A small image diffusion model, trained from scratch.
Model: 2.17M parameters, arch dit, norm rmsnorm.
Rows from block 5 of a small image diffusion model, named by matrix and row number. Rows with one number belong to one neuron. Each number is 200 + 20 x the weight over its row's rms, rounded and kept within 0 to 999. All counts start at 0.
After each neuron's rows are labels from the 100 images, of 14976 (inputs lightly noised), where the neuron reaches its highest value: "peak on" is the class under the peak. Only what is clearly more common there than usual is listed. The data: close-ups of made-up surfaces with and without defects. In brackets: how many of the 100.
# fc1: MLP up (model.blocks.5.mlp.fc1.weight, 384x128), inputs 0-127
# fc2: MLP down (model.blocks.5.mlp.fc2.weight, 128x384, transposed), outputs 0-127

fc1.84,168,207,189,170,173,224,189,187,218,148,193,196,219,191,196,188,211,205,171,193,194,201,184,189,196,216,173,206,184,206,210,181,211,248,225,210,220,187,181,205,200,201,198,204,161,199,237,221,172,186,212,226,221,212,166,201,194,213,205,192,174,219,218,199,200,202,197,213,202,191,164,174,216,214,202,217,219,223,218,187,193,208,198,185,213,205,245,207,204,190,193,227,184,230,203,206,205,233,203,207,217,189,218,216,153,177,201,201,211,205,177,188,207,201,214,180,188,192,124,157,181,227,155,173,179,213,204,190
fc2.84,164,205,165,174,204,185,207,162,210,175,175,237,197,213,230,201,182,211,167,204,215,223,209,169,205,217,180,192,212,161,188,197,239,254,201,194,175,204,218,179,189,191,187,230,175,187,199,166,178,196,195,220,184,202,235,202,213,187,191,213,208,209,186,185,212,181,224,197,173,191,178,173,211,177,210,194,208,190,181,237,203,175,199,186,202,262,167,196,197,214,229,211,210,188,220,186,192,197,179,228,171,192,198,211,197,199,200,197,209,228,170,175,205,218,218,188,192,212,159,214,214,191,171,193,193,200,164,197
peak on: bright spot (35)

fc1.129,234,213,190,203,216,188,186,214,184,197,187,197,168,253,175,205,199,222,190,234,217,209,183,193,173,199,228,251,204,208,182,183,211,196,176,233,212,204,250,226,194,227,206,207,194,174,211,205,170,171,214,207,187,183,168,161,197,211,220,197,249,212,194,208,191,208,186,187,211,213,185,185,197,203,181,223,191,204,197,199,196,190,215,220,185,224,206,215,200,196,185,220,171,185,237,219,224,196,155,194,216,202,210,211,207,227,217,229,184,198,188,212,175,251,195,165,149,193,186,179,210,211,207,177,213,204,195,194
fc2.129,212,195,187,202,178,195,182,187,176,193,189,193,208,148,202,191,203,183,180,209,207,221,183,197,167,193,155,169,196,187,168,223,211,186,185,175,194,208,138,202,193,180,205,196,181,193,181,187,178,221,184,177,192,185,206,151,191,206,189,231,249,187,206,187,202,176,192,206,197,210,175,204,221,202,186,182,179,207,196,208,207,226,197,208,178,187,214,193,193,222,217,201,216,202,186,195,207,189,184,185,162,210,222,197,215,180,205,188,206,165,237,185,200,140,215,227,176,217,198,221,188,186,229,162,229,218,158,207
peak on: hole (31)

fc1.362,186,235,193,190,223,185,188,234,183,167,199,228,222,196,201,210,206,180,207,194,189,195,187,222,204,215,201,226,201,216,195,172,189,201,167,198,195,188,195,199,180,207,219,173,182,210,222,220,216,238,212,163,191,235,188,216,206,188,212,259,199,213,204,177,213,238,205,151,207,204,214,229,194,169,222,200,174,213,190,205,198,213,244,194,235,209,219,209,169,210,178,185,210,202,222,196,240,201,192,195,212,207,181,194,212,190,164,178,196,156,196,194,188,200,175,221,205,204,229,212,235,201,209,200,207,204,174,143
fc2.362,221,227,177,190,214,209,175,177,219,184,216,192,186,203,198,203,167,195,214,187,172,197,152,215,221,257,193,186,197,225,183,172,198,185,223,210,214,181,220,181,206,191,191,189,211,207,196,228,189,210,205,178,156,180,206,175,174,234,242,206,203,217,167,191,159,167,199,207,194,203,217,215,190,191,215,193,215,207,165,234,213,220,195,194,226,175,237,175,187,192,187,192,218,204,180,193,162,204,178,228,198,186,185,182,168,235,198,210,222,200,214,208,227,210,214,170,212,205,227,230,212,173,211,194,210,212,184,171
peak on: hole (36)

fc1.29,213,181,179,221,220,217,211,207,189,238,203,191,188,188,190,174,206,179,195,215,195,207,186,195,216,221,197,212,225,179,199,188,208,190,200,191,211,214,194,186,190,188,179,216,149,173,225,216,199,171,183,256,201,196,187,219,181,187,185,182,205,204,189,222,169,210,200,185,233,218,199,231,205,246,214,235,202,247,235,190,183,174,172,218,226,193,223,189,202,201,215,228,174,213,205,233,227,199,191,236,210,191,210,211,179,205,157,187,210,189,210,197,189,195,194,184,197,239,167,156,176,203,190,174,191,237,189,195
fc2.29,214,136,147,217,205,253,209,206,194,223,184,207,185,200,196,223,199,196,180,207,192,211,195,188,234,234,177,190,164,208,207,190,209,184,197,221,192,202,215,176,183,184,193,183,159,167,196,192,184,181,198,238,191,212,191,207,224,217,217,215,217,179,208,190,204,176,213,215,199,193,209,243,203,205,215,168,218,183,211,202,166,144,253,175,212,219,204,202,225,207,196,211,207,205,209,239,189,178,199,206,181,199,194,206,214,188,208,214,202,210,190,218,204,215,168,204,194,200,177,240,163,181,195,198,186,219,213,203
peak on: bright spot (35)

fc1.61,210,234,216,207,189,191,200,210,226,205,226,219,215,216,222,191,221,202,193,198,165,219,182,239,202,210,200,191,223,179,190,205,212,205,189,197,194,222,175,229,202,236,168,222,201,179,183,193,190,156,190,214,189,182,193,196,195,218,179,154,169,215,201,187,169,183,204,185,209,207,205,189,191,194,206,230,187,164,184,203,198,186,204,202,230,226,230,191,222,195,208,195,211,210,193,191,196,230,183,166,210,188,185,198,166,202,222,237,202,233,186,188,199,216,201,176,160,237,213,164,183,244,174,190,162,221,196,147
fc2.61,182,205,230,260,202,210,198,215,220,198,200,212,219,166,196,191,202,175,198,197,191,196,196,205,214,211,173,213,213,174,221,194,200,197,218,220,203,218,203,170,196,190,184,239,167,217,172,191,234,201,193,199,168,190,192,191,212,182,190,241,166,195,187,208,224,201,182,193,219,184,207,186,209,231,157,206,202,185,203,168,202,229,234,205,218,216,183,180,214,205,191,180,194,188,193,210,205,203,191,202,253,223,207,219,164,194,198,193,229,197,199,205,211,175,217,191,156,213,159,254,189,172,174,200,179,230,180,178
peak on: bright spot (60)

fc1.203,227,221,200,187,194,220,197,184,189,198,230,213,224,221,231,191,218,174,217,192,241,174,209,200,202,242,215,197,190,169,237,245,198,225,207,200,226,216,207,184,226,204,232,185,256,188,179,159,203,189,222,231,220,221,205,215,188,188,207,178,200,220,214,211,203,171,191,212,194,194,201,187,194,213,212,200,210,181,196,205,202,199,203,227,170,187,187,219,203,196,201,150,166,185,175,204,180,163,199,188,208,207,217,225,237,205,188,229,164,196,228,185,189,233,204,181,201,179,225,189,201,239,203,191,201,207,195,171
fc2.203,192,189,184,178,221,183,194,172,192,168,207,186,182,203,202,207,207,204,195,176,211,203,203,189,241,215,216,215,218,203,206,185,187,191,192,215,189,215,169,215,196,193,171,176,208,236,184,241,211,180,142,216,224,189,184,217,191,208,208,215,186,251,188,203,182,221,185,222,202,202,203,182,185,200,184,179,234,207,233,193,193,187,197,174,178,195,182,190,208,191,237,191,194,168,247,212,199,242,174,195,185,191,232,225,178,217,181,237,153,159,195,183,192,190,181,203,220,192,208,212,217,182,197,173,186,170,207,169
peak on: bright spot (31)

fc1.3,191,221,210,191,209,204,229,212,191,229,232,190,164,215,221,185,221,210,176,209,188,199,188,172,180,204,169,215,234,192,221,169,216,194,222,196,208,230,151,163,155,183,213,207,179,192,193,190,187,228,216,229,220,195,194,191,195,206,197,141,203,211,205,199,198,173,218,201,218,200,190,165,193,182,203,225,188,177,246,184,206,222,197,168,217,180,222,192,206,182,188,233,194,177,195,187,204,196,203,210,211,181,189,231,203,204,188,200,253,193,196,213,205,219,175,178,195,196,225,166,211,194,218,177,172,198,159,198
fc2.3,183,191,183,183,180,171,224,202,181,251,251,200,208,206,172,240,172,195,154,212,228,196,180,199,209,201,210,191,204,230,182,216,215,198,215,220,162,210,237,197,220,181,171,185,182,220,188,195,181,209,198,225,201,231,207,181,196,210,222,249,225,187,197,180,210,218,183,207,209,189,193,194,183,218,189,185,183,198,247,211,218,205,228,230,225,200,197,205,219,189,202,188,184,206,210,198,187,234,208,204,187,181,186,210,182,206,184,202,247,188,218,169,228,169,201,194,207,200,185,194,166,211,209,233,183,202,162,212
peak on: bright spot (49)

fc1.53,213,222,176,189,214,170,190,211,198,173,201,178,225,196,191,208,242,221,253,212,193,196,193,216,196,224,158,234,179,190,229,205,180,178,185,175,209,220,222,187,203,182,197,191,251,245,199,189,213,253,172,224,204,172,231,205,183,191,214,224,199,207,215,182,215,197,182,200,203,218,175,180,190,210,171,200,191,165,213,238,198,171,208,195,207,198,200,205,198,166,202,189,216,196,224,231,200,225,191,215,212,201,223,207,190,196,200,219,199,244,225,210,209,245,185,182,218,187,168,215,213,196,209,207,183,204,207,210
fc2.53,199,221,153,194,188,193,199,201,219,223,212,165,217,194,212,187,195,182,221,187,191,209,201,180,217,190,201,169,231,242,172,184,163,175,213,216,205,204,209,211,171,217,207,202,216,199,198,222,243,193,243,206,200,207,206,203,173,202,194,236,174,220,196,233,233,175,201,216,182,198,181,175,229,212,177,219,157,217,196,209,219,158,199,221,191,198,179,199,197,170,224,189,203,203,159,229,190,186,208,193,147,212,203,194,173,196,178,220,187,188,162,198,187,181,197,170,223,220,174,180,196,212,209,185,193,177,207,195
peak on: hole (59)

fc1.229,206,205,220,185,184,193,163,225,192,214,206,214,215,234,198,204,215,181,201,212,179,194,168,177,192,221,232,207,214,164,196,234,171,216,174,190,220,200,161,158,196,219,199,186,190,210,191,190,172,194,237,180,197,211,180,181,191,195,224,184,208,214,153,189,183,174,203,228,200,214,178,209,184,199,215,168,158,201,182,215,206,221,210,187,206,189,197,210,204,221,199,192,223,171,234,185,194,231,222,172,210,191,182,207,192,200,198,202,198,181,182,169,219,225,191,161,181,220,249,201,207,230,219,219,151,188,187,222
fc2.229,226,176,223,181,189,199,175,215,152,218,184,223,175,202,218,212,211,191,254,179,199,227,208,201,210,244,178,192,202,196,155,242,202,214,205,213,170,177,212,205,213,174,199,241,187,195,214,185,164,205,210,198,173,240,211,192,181,200,198,218,191,179,210,217,183,185,182,193,225,197,172,218,222,206,182,224,224,173,187,177,182,244,224,230,206,195,178,178,193,209,189,209,207,174,157,204,204,174,209,197,229,178,214,211,185,206,223,198,199,202,198,187,212,174,209,188,224,184,203,214,191,189,189,203,154,185,187,186
peak on: hole (25)

fc1.76,183,218,185,221,167,168,210,204,212,207,203,186,236,211,192,199,208,197,239,184,176,173,232,202,203,214,214,203,176,194,210,203,181,188,184,201,198,203,182,215,198,199,200,171,163,199,219,181,215,135,165,186,225,182,187,222,179,195,221,178,191,203,194,186,180,212,220,171,193,224,205,201,211,190,222,229,210,169,185,228,237,171,207,193,218,188,164,236,205,196,203,208,174,222,228,219,194,189,200,185,210,181,176,224,197,212,208,200,204,144,193,200,191,193,194,168,188,222,145,183,206,234,202,201,208,221,231,195
fc2.76,192,217,159,195,212,201,199,183,248,214,182,189,175,190,215,173,197,235,233,194,168,201,201,197,169,203,189,194,209,171,187,222,208,216,174,216,208,192,232,208,209,185,186,187,179,201,190,209,244,176,224,175,201,223,166,207,218,213,207,240,175,216,183,230,223,190,189,218,175,190,203,204,224,194,221,200,196,203,191,233,212,168,177,204,185,205,213,152,209,183,202,194,194,199,179,203,218,199,209,196,185,197,171,188,228,198,203,172,228,176,216,216,212,222,174,191,169,201,189,212,198,154,171,194,215,254,239,210
peak on: bright spot (28)

fc1.109,155,193,218,224,163,208,200,197,187,236,203,206,217,208,229,196,182,223,200,177,198,181,204,193,219,229,182,187,172,170,194,212,208,194,237,200,215,212,153,156,186,181,169,201,207,201,191,175,199,189,211,206,232,230,189,251,206,181,171,199,206,186,194,233,174,162,174,220,210,210,204,207,200,217,239,202,197,185,210,167,169,194,181,201,203,204,189,188,194,213,224,195,192,183,196,218,198,193,202,215,206,199,204,193,211,197,193,219,216,212,197,220,181,200,188,172,214,237,230,166,224,255,188,201,202,210,252,192
fc2.109,198,237,210,206,225,199,207,208,172,223,215,193,189,185,152,198,226,175,199,192,208,228,234,218,215,217,208,264,197,216,212,182,210,205,235,213,230,187,225,227,201,197,228,194,170,188,196,202,193,205,219,204,181,165,169,223,224,225,216,199,229,181,177,182,218,210,228,222,194,187,208,188,192,183,231,174,191,207,217,247,213,213,185,222,205,194,186,221,210,202,190,167,193,172,163,204,181,238,159,198,216,218,217,192,209,192,188,214,208,186,211,188,201,181,169,209,219,198,214,192,195,198,208,206,211,182,254,197
peak on: bright spot (61)

fc1.340,217,189,201,205,230,201,232,188,246,248,228,167,192,212,172,200,199,190,177,203,193,192,211,212,197,210,222,195,205,178,208,202,187,183,209,164,212,207,197,199,187,233,174,183,200,197,164,170,211,207,222,178,217,204,185,170,203,231,213,203,219,198,221,179,169,206,195,190,215,218,202,217,197,203,194,193,210,175,201,205,206,217,196,204,192,202,181,237,226,193,232,222,162,179,189,164,197,187,190,187,223,180,192,234,193,197,198,224,197,214,178,204,173,186,236,187,204,243,221,182,228,250,142,211,201,226,230,192
fc2.340,208,215,224,189,209,189,223,179,224,197,184,170,183,158,218,179,221,183,200,185,202,145,213,189,194,214,195,219,210,210,183,190,189,208,220,210,188,226,200,238,190,197,199,202,205,212,207,184,222,218,196,163,162,234,219,149,197,198,202,233,202,204,202,189,214,214,201,214,207,223,209,189,192,165,166,205,179,204,228,243,173,212,200,222,167,218,233,186,190,172,196,180,181,208,204,206,208,184,175,211,203,196,207,154,211,197,189,225,210,190,216,189,213,185,172,192,202,204,151,205,203,178,198,194,213,222,262,215
peak on: bright spot (32)

fc1.376,250,193,196,229,192,198,191,204,179,210,207,174,213,218,228,192,218,182,192,179,188,213,189,184,185,203,198,190,222,224,157,175,217,216,203,228,158,193,229,198,223,179,194,174,197,192,212,198,175,224,184,200,208,191,209,184,176,216,171,211,231,179,205,182,186,242,187,193,230,211,215,219,189,178,187,154,194,174,205,169,189,187,204,217,180,235,219,225,221,199,192,178,213,206,195,203,141,185,216,205,214,222,235,202,201,243,193,230,194,212,190,212,173,175,178,166,202,208,210,196,225,192,214,201,194,198,157,212
fc2.376,213,198,161,210,189,183,166,212,173,191,191,195,220,191,267,195,202,179,229,178,182,167,207,174,243,190,182,185,214,176,216,202,175,210,197,211,191,227,185,196,210,205,199,216,214,183,229,235,195,212,207,218,177,212,178,178,214,187,185,174,184,176,205,177,183,198,177,189,196,217,214,204,190,204,203,196,197,210,213,223,206,218,224,195,164,211,198,212,216,206,148,188,222,187,195,209,180,214,223,190,209,200,187,249,205,213,188,222,228,203,194,218,214,228,166,169,159,215,214,188,213,215,186,230,161,217,167,210
peak on: stain (74)

fc1.270,204,223,210,198,206,185,197,223,193,151,183,210,193,211,207,174,208,198,174,174,222,188,229,163,207,242,157,197,217,226,214,206,216,198,195,211,179,185,205,208,179,196,196,229,170,183,230,202,176,214,218,186,180,194,196,168,216,165,169,223,185,189,187,218,197,181,166,197,200,190,185,200,206,206,197,192,234,195,231,202,191,178,169,156,229,194,249,200,195,176,175,206,199,179,206,202,219,203,189,220,200,207,231,199,195,202,172,206,200,223,244,227,224,194,192,178,228,174,159,181,197,173,209,183,172,223,200,219
fc2.270,173,209,165,218,209,171,177,181,245,199,203,208,215,166,198,212,191,212,172,227,231,183,219,200,226,249,223,188,218,212,164,188,220,212,177,179,225,230,173,215,192,267,206,195,179,188,211,220,167,223,173,213,195,198,226,177,200,193,197,193,225,165,207,203,215,216,209,206,238,194,199,189,185,199,222,215,199,213,226,207,205,196,198,240,218,195,213,218,206,192,191,198,206,202,177,213,198,220,188,208,196,190,195,208,155,206,220,227,196,176,220,188,198,201,238,189,193,210,187,227,182,225,197,201,201,149,202,211
peak on: hole (55)

fc1.223,196,203,207,187,236,222,193,240,195,178,184,172,202,186,167,229,201,192,212,188,190,180,210,194,194,209,162,211,207,225,199,208,224,186,209,218,160,200,204,203,162,201,204,196,181,183,219,199,209,187,177,213,187,198,187,189,217,165,213,247,197,195,197,228,201,228,160,228,194,200,223,209,221,185,165,172,239,220,214,229,167,150,210,206,200,199,232,227,199,185,197,197,202,227,194,225,227,161,181,212,215,199,193,196,205,212,162,196,212,190,221,181,220,240,189,209,221,194,182,215,237,171,223,223,214,212,206,196
fc2.223,207,198,225,186,244,208,195,196,212,211,216,192,213,230,227,193,203,210,197,180,178,221,183,187,211,214,206,210,219,208,174,191,202,191,198,185,230,218,176,216,216,194,185,190,201,193,231,184,214,199,197,196,144,165,231,226,179,212,181,198,222,132,175,180,235,213,199,212,205,205,200,211,208,224,208,244,203,176,182,208,186,185,184,179,177,201,170,166,170,185,220,183,184,212,203,230,207,231,200,186,210,197,173,183,226,225,179,200,226,200,224,167,229,165,218,207,212,185,213,244,200,223,225,207,199,203,200,185
peak on: hole (27)

fc1.62,182,176,210,189,193,238,232,196,213,252,220,175,200,205,218,219,222,246,208,182,225,204,214,196,203,184,198,204,178,170,206,200,222,204,204,190,214,233,227,217,183,190,191,206,206,187,187,190,229,203,174,225,220,152,181,236,194,189,196,180,186,164,219,215,187,191,191,214,189,224,205,216,202,183,198,207,187,206,179,200,214,214,187,156,202,234,174,167,239,184,210,232,195,184,187,178,216,197,234,193,204,179,191,218,198,199,223,226,199,198,195,188,202,205,232,158,169,225,230,203,230,247,183,202,196,200,211,187
fc2.62,204,196,173,188,217,201,215,199,210,190,196,189,178,187,212,209,195,168,192,183,230,187,164,195,198,193,203,201,186,207,195,202,192,172,212,202,198,206,177,223,234,231,173,198,179,191,170,198,221,219,199,182,172,209,206,219,193,174,177,235,220,191,187,219,203,207,199,208,146,182,225,173,223,188,201,208,214,191,187,235,198,238,205,216,216,164,200,184,207,158,165,208,218,246,231,198,195,182,200,234,208,143,228,209,212,201,216,210,183,177,202,201,177,178,186,204,162,197,192,182,197,165,160,207,212,229,231,213
peak on: bright spot (33)

fc1.310,199,223,206,202,194,241,202,189,197,245,218,155,204,196,193,190,178,224,194,175,189,189,176,235,200,202,182,210,189,205,212,211,207,175,232,206,200,234,186,219,187,195,165,249,198,187,166,205,212,192,163,226,228,211,203,219,228,177,237,199,198,168,189,224,169,169,183,204,194,184,214,205,200,170,189,222,190,214,214,225,150,202,162,206,201,190,188,210,202,200,192,228,212,166,213,191,208,194,191,228,204,186,217,199,215,193,180,184,182,234,200,223,205,206,229,190,212,203,208,190,228,233,228,234,174,194,190,228
fc2.310,213,248,216,189,206,210,216,230,213,225,187,175,183,216,209,181,226,207,207,165,212,188,178,250,201,189,211,203,206,205,194,185,158,166,206,211,184,231,217,223,204,217,236,189,208,175,173,217,179,204,213,210,194,193,203,236,177,177,205,187,210,217,224,176,215,191,187,190,211,199,226,210,218,202,177,172,164,229,190,195,196,194,188,241,210,163,211,211,199,206,203,203,207,207,151,216,176,180,197,202,206,162,222,168,206,202,224,235,198,222,191,200,188,198,192,208,239,165,218,204,194,152,204,228,188,197,181,209
peak on: hole (25)

fc1.221,217,190,215,181,191,202,200,170,189,172,207,207,186,161,177,243,202,186,190,207,223,195,172,170,183,253,189,195,223,199,188,188,167,186,178,245,189,207,210,216,202,201,217,200,194,219,205,197,213,203,194,237,202,225,202,176,173,218,212,218,204,204,210,196,236,192,250,196,197,189,206,197,210,171,229,178,192,180,209,226,189,224,215,178,191,167,208,220,180,202,190,188,225,200,212,169,202,247,229,193,218,185,163,181,235,201,190,183,200,214,186,163,196,227,209,224,197,170,211,229,188,214,224,213,219,164,186,207
fc2.221,218,197,214,184,195,225,194,186,201,208,202,219,206,189,194,214,167,213,177,180,213,235,171,193,162,225,177,187,198,213,227,209,199,200,230,136,202,199,172,172,183,145,199,197,203,215,198,193,153,227,201,230,207,176,204,161,208,212,194,230,252,171,209,204,171,157,209,205,196,201,179,203,173,225,228,179,195,211,211,206,185,182,210,222,214,207,192,202,201,217,205,213,225,201,184,208,183,195,172,190,192,167,189,192,192,202,206,211,207,220,155,178,189,188,169,194,216,180,197,162,202,207,218,225,206,186,206,190
peak on: stain (82)

fc1.316,192,218,193,208,196,173,223,199,192,205,175,206,210,206,188,197,233,204,232,151,197,200,220,217,158,232,169,238,182,233,199,233,209,205,184,206,210,177,207,218,169,213,203,217,208,177,254,208,211,188,199,216,195,202,209,162,207,190,199,194,191,202,229,224,209,192,176,195,195,200,170,181,209,230,194,206,209,231,181,229,200,190,210,189,189,206,235,176,205,177,199,223,183,204,212,254,230,193,170,226,219,223,223,224,191,206,184,173,189,206,231,215,251,194,187,208,214,206,188,167,190,182,200,181,228,196,216,202
fc2.316,191,207,193,200,178,193,225,175,169,208,197,217,207,167,203,193,201,171,218,169,209,227,199,228,166,225,224,170,218,196,192,198,205,222,200,194,222,197,187,224,204,249,218,220,199,211,197,239,228,211,197,204,177,215,167,210,221,197,167,222,175,216,176,203,210,203,203,219,196,193,185,183,213,195,209,179,209,179,192,171,195,212,213,222,180,177,155,159,201,216,180,195,185,199,222,227,203,179,208,191,185,236,208,211,192,199,200,227,200,219,173,209,174,222,206,189,199,209,211,237,199,225,199,138,257,180,198,216
peak on: hole (63)

fc1.374,191,196,197,190,190,173,195,192,181,215,221,192,246,185,196,175,218,237,191,211,200,156,195,190,198,238,199,212,168,196,150,167,189,230,180,177,186,196,192,191,200,204,203,197,197,200,178,200,196,208,183,225,174,186,192,213,161,237,234,200,213,163,206,220,139,189,191,185,180,211,210,175,192,235,210,198,200,200,235,216,188,189,205,237,217,174,212,182,172,171,204,216,191,201,197,201,203,190,185,197,197,168,220,206,184,170,197,215,202,233,214,200,169,195,188,219,196,181,211,183,169,234,183,207,202,214,184,160
fc2.374,210,175,191,199,202,189,188,169,192,199,207,208,139,234,201,206,196,129,166,231,188,216,207,213,178,227,160,197,214,203,200,187,198,196,215,204,252,179,211,214,200,197,176,205,199,216,195,198,188,206,227,179,147,185,199,221,223,201,205,184,153,194,200,207,225,232,202,184,211,224,196,202,188,204,200,183,188,219,237,193,172,189,218,170,204,188,191,172,229,169,204,197,209,208,180,217,182,208,190,215,228,206,192,202,206,184,216,199,198,205,214,199,214,224,217,215,239,199,185,189,160,198,190,203,244,178,211,188
peak on: bright spot (46)

fc1.309,196,238,210,171,203,183,222,212,234,217,186,143,183,170,222,219,194,190,195,208,194,226,195,201,194,197,198,195,189,206,212,209,198,187,204,188,178,176,190,201,162,189,187,212,183,180,181,204,220,186,189,196,247,204,183,248,210,174,191,191,197,196,194,223,181,194,193,188,195,193,223,207,202,228,189,227,204,241,233,183,188,151,209,214,156,201,190,208,195,154,203,244,192,227,203,220,191,185,174,207,201,205,177,212,208,191,199,216,193,211,171,196,204,216,205,205,169,229,202,139,217,182,176,182,219,174,216,195
fc2.309,202,211,234,200,175,221,247,193,213,201,236,170,218,184,197,212,201,174,207,210,210,225,205,172,189,188,205,205,210,205,240,192,130,196,222,247,209,186,217,212,190,180,226,218,214,199,193,182,234,202,216,201,217,217,213,235,196,181,221,201,224,220,217,210,204,232,210,248,215,168,201,217,202,192,214,171,196,186,192,218,240,178,163,182,188,211,176,196,202,186,210,190,207,201,190,202,213,186,204,191,210,226,208,194,231,177,176,181,190,209,160,225,197,195,174,227,172,179,221,190,205,213,194,184,212,177,214,182
peak on: bright spot (26)

fc1.308,232,215,211,228,178,221,192,162,204,247,218,200,204,224,173,195,175,173,191,212,181,206,175,246,219,196,197,190,193,204,199,209,215,243,178,219,200,232,192,187,213,206,203,204,206,178,161,217,199,188,187,216,218,214,210,251,206,172,217,180,201,179,177,184,166,187,197,214,195,218,218,203,188,184,203,235,202,211,223,207,179,197,197,181,207,217,186,220,195,190,240,191,186,197,236,190,207,228,218,193,219,174,188,198,206,177,175,209,199,171,199,167,187,202,253,216,177,194,208,200,220,255,197,210,178,203,177,175
fc2.308,195,206,174,191,174,198,210,204,207,189,189,188,199,204,215,193,231,235,198,218,185,224,214,211,209,191,187,212,156,205,191,236,178,206,195,147,221,185,205,187,217,229,201,202,188,236,190,200,191,192,216,225,201,197,170,235,203,225,222,227,216,174,203,210,208,171,192,190,202,213,250,197,206,220,169,200,183,203,184,208,169,196,239,224,194,189,206,184,166,197,203,183,191,184,168,236,183,203,240,196,182,184,161,232,213,240,174,202,218,223,187,224,176,221,170,187,212,198,199,200,224,152,217,200,188,186,199,214
peak on: bright spot (28)

fc1.19,180,240,207,230,182,229,213,209,198,214,204,214,197,215,203,203,200,182,203,215,205,178,202,193,200,216,220,217,218,184,178,201,203,239,199,199,205,215,180,197,228,230,212,198,198,179,216,200,233,182,247,203,194,199,196,224,219,213,172,205,219,204,168,202,216,188,223,234,189,215,214,216,195,205,222,205,195,146,189,194,185,224,213,229,193,194,157,216,185,196,214,198,177,179,198,187,193,227,229,166,210,211,183,191,263,209,232,186,217,157,182,174,198,217,212,202,164,235,222,237,218,224,177,214,231,209,201,205
fc2.19,175,234,217,203,198,195,232,212,178,183,196,200,226,223,189,202,207,233,217,205,184,196,244,193,182,194,188,188,199,142,198,185,223,204,178,252,185,177,200,212,191,241,191,177,150,189,218,209,234,193,178,203,235,204,191,217,176,201,244,191,187,166,207,225,217,210,190,200,178,194,227,225,209,188,180,219,203,208,211,188,168,214,201,204,188,208,235,198,160,172,214,173,165,208,217,183,182,203,212,211,224,227,197,205,184,200,213,205,210,191,228,165,194,198,191,197,177,213,208,209,211,178,190,214,228,216,182,216
peak on: bright spot (44)

fc1.50,169,205,209,206,178,213,184,163,173,234,234,205,210,185,204,212,201,211,191,204,181,191,188,195,194,213,207,210,220,231,188,212,178,216,204,239,215,215,156,195,211,217,194,183,208,211,193,190,215,217,222,196,216,219,183,236,169,213,208,190,241,196,175,187,212,170,232,216,192,168,199,186,196,190,221,175,183,179,154,222,160,229,177,202,199,233,176,234,187,216,172,181,199,196,186,174,179,210,221,201,213,174,196,200,223,190,203,192,193,202,200,180,174,228,188,165,186,182,250,223,210,237,223,198,195,190,194,228
fc2.50,206,196,215,192,205,190,197,204,191,187,235,180,190,219,179,201,220,170,155,188,201,194,202,212,200,186,187,225,224,144,211,191,193,204,202,195,186,180,230,164,224,199,203,194,212,160,159,213,187,204,179,205,212,199,219,213,189,190,217,186,248,186,195,187,200,210,178,217,205,193,183,189,189,168,174,210,233,198,207,228,164,216,208,208,202,181,190,172,215,223,218,182,224,164,216,234,186,211,181,177,205,193,204,248,197,213,169,253,172,208,179,185,210,181,220,212,181,177,245,185,196,218,201,179,188,181,198,206
peak on: bright spot (28)

fc1.85,210,197,208,207,195,177,203,190,204,191,210,198,191,192,211,161,182,214,188,185,206,219,204,234,158,223,183,219,170,234,174,166,208,187,180,217,206,233,196,218,196,198,185,212,173,194,185,220,183,181,173,204,205,164,196,204,241,218,181,190,175,153,230,218,172,162,222,156,205,206,211,235,217,203,173,185,206,200,228,215,168,208,182,193,227,199,220,185,215,214,206,208,174,186,195,216,217,182,164,204,199,192,220,203,190,197,204,201,209,224,184,201,169,228,255,195,209,230,241,192,187,225,195,218,192,223,199,214
fc2.85,247,194,208,231,223,171,192,202,193,203,199,227,205,193,201,183,188,174,150,194,195,178,180,237,153,220,194,172,182,180,196,183,198,207,228,163,216,229,221,188,180,212,201,195,208,187,228,188,207,181,203,195,207,209,214,198,194,170,208,180,203,189,184,188,187,192,218,178,196,193,202,221,190,227,178,224,180,229,189,208,217,218,208,190,219,207,187,195,194,221,178,182,210,211,196,195,213,187,177,205,195,216,176,184,182,168,203,192,217,194,233,205,215,162,156,220,202,147,236,174,148,198,203,210,203,192,210,252
peak on: bright spot (27)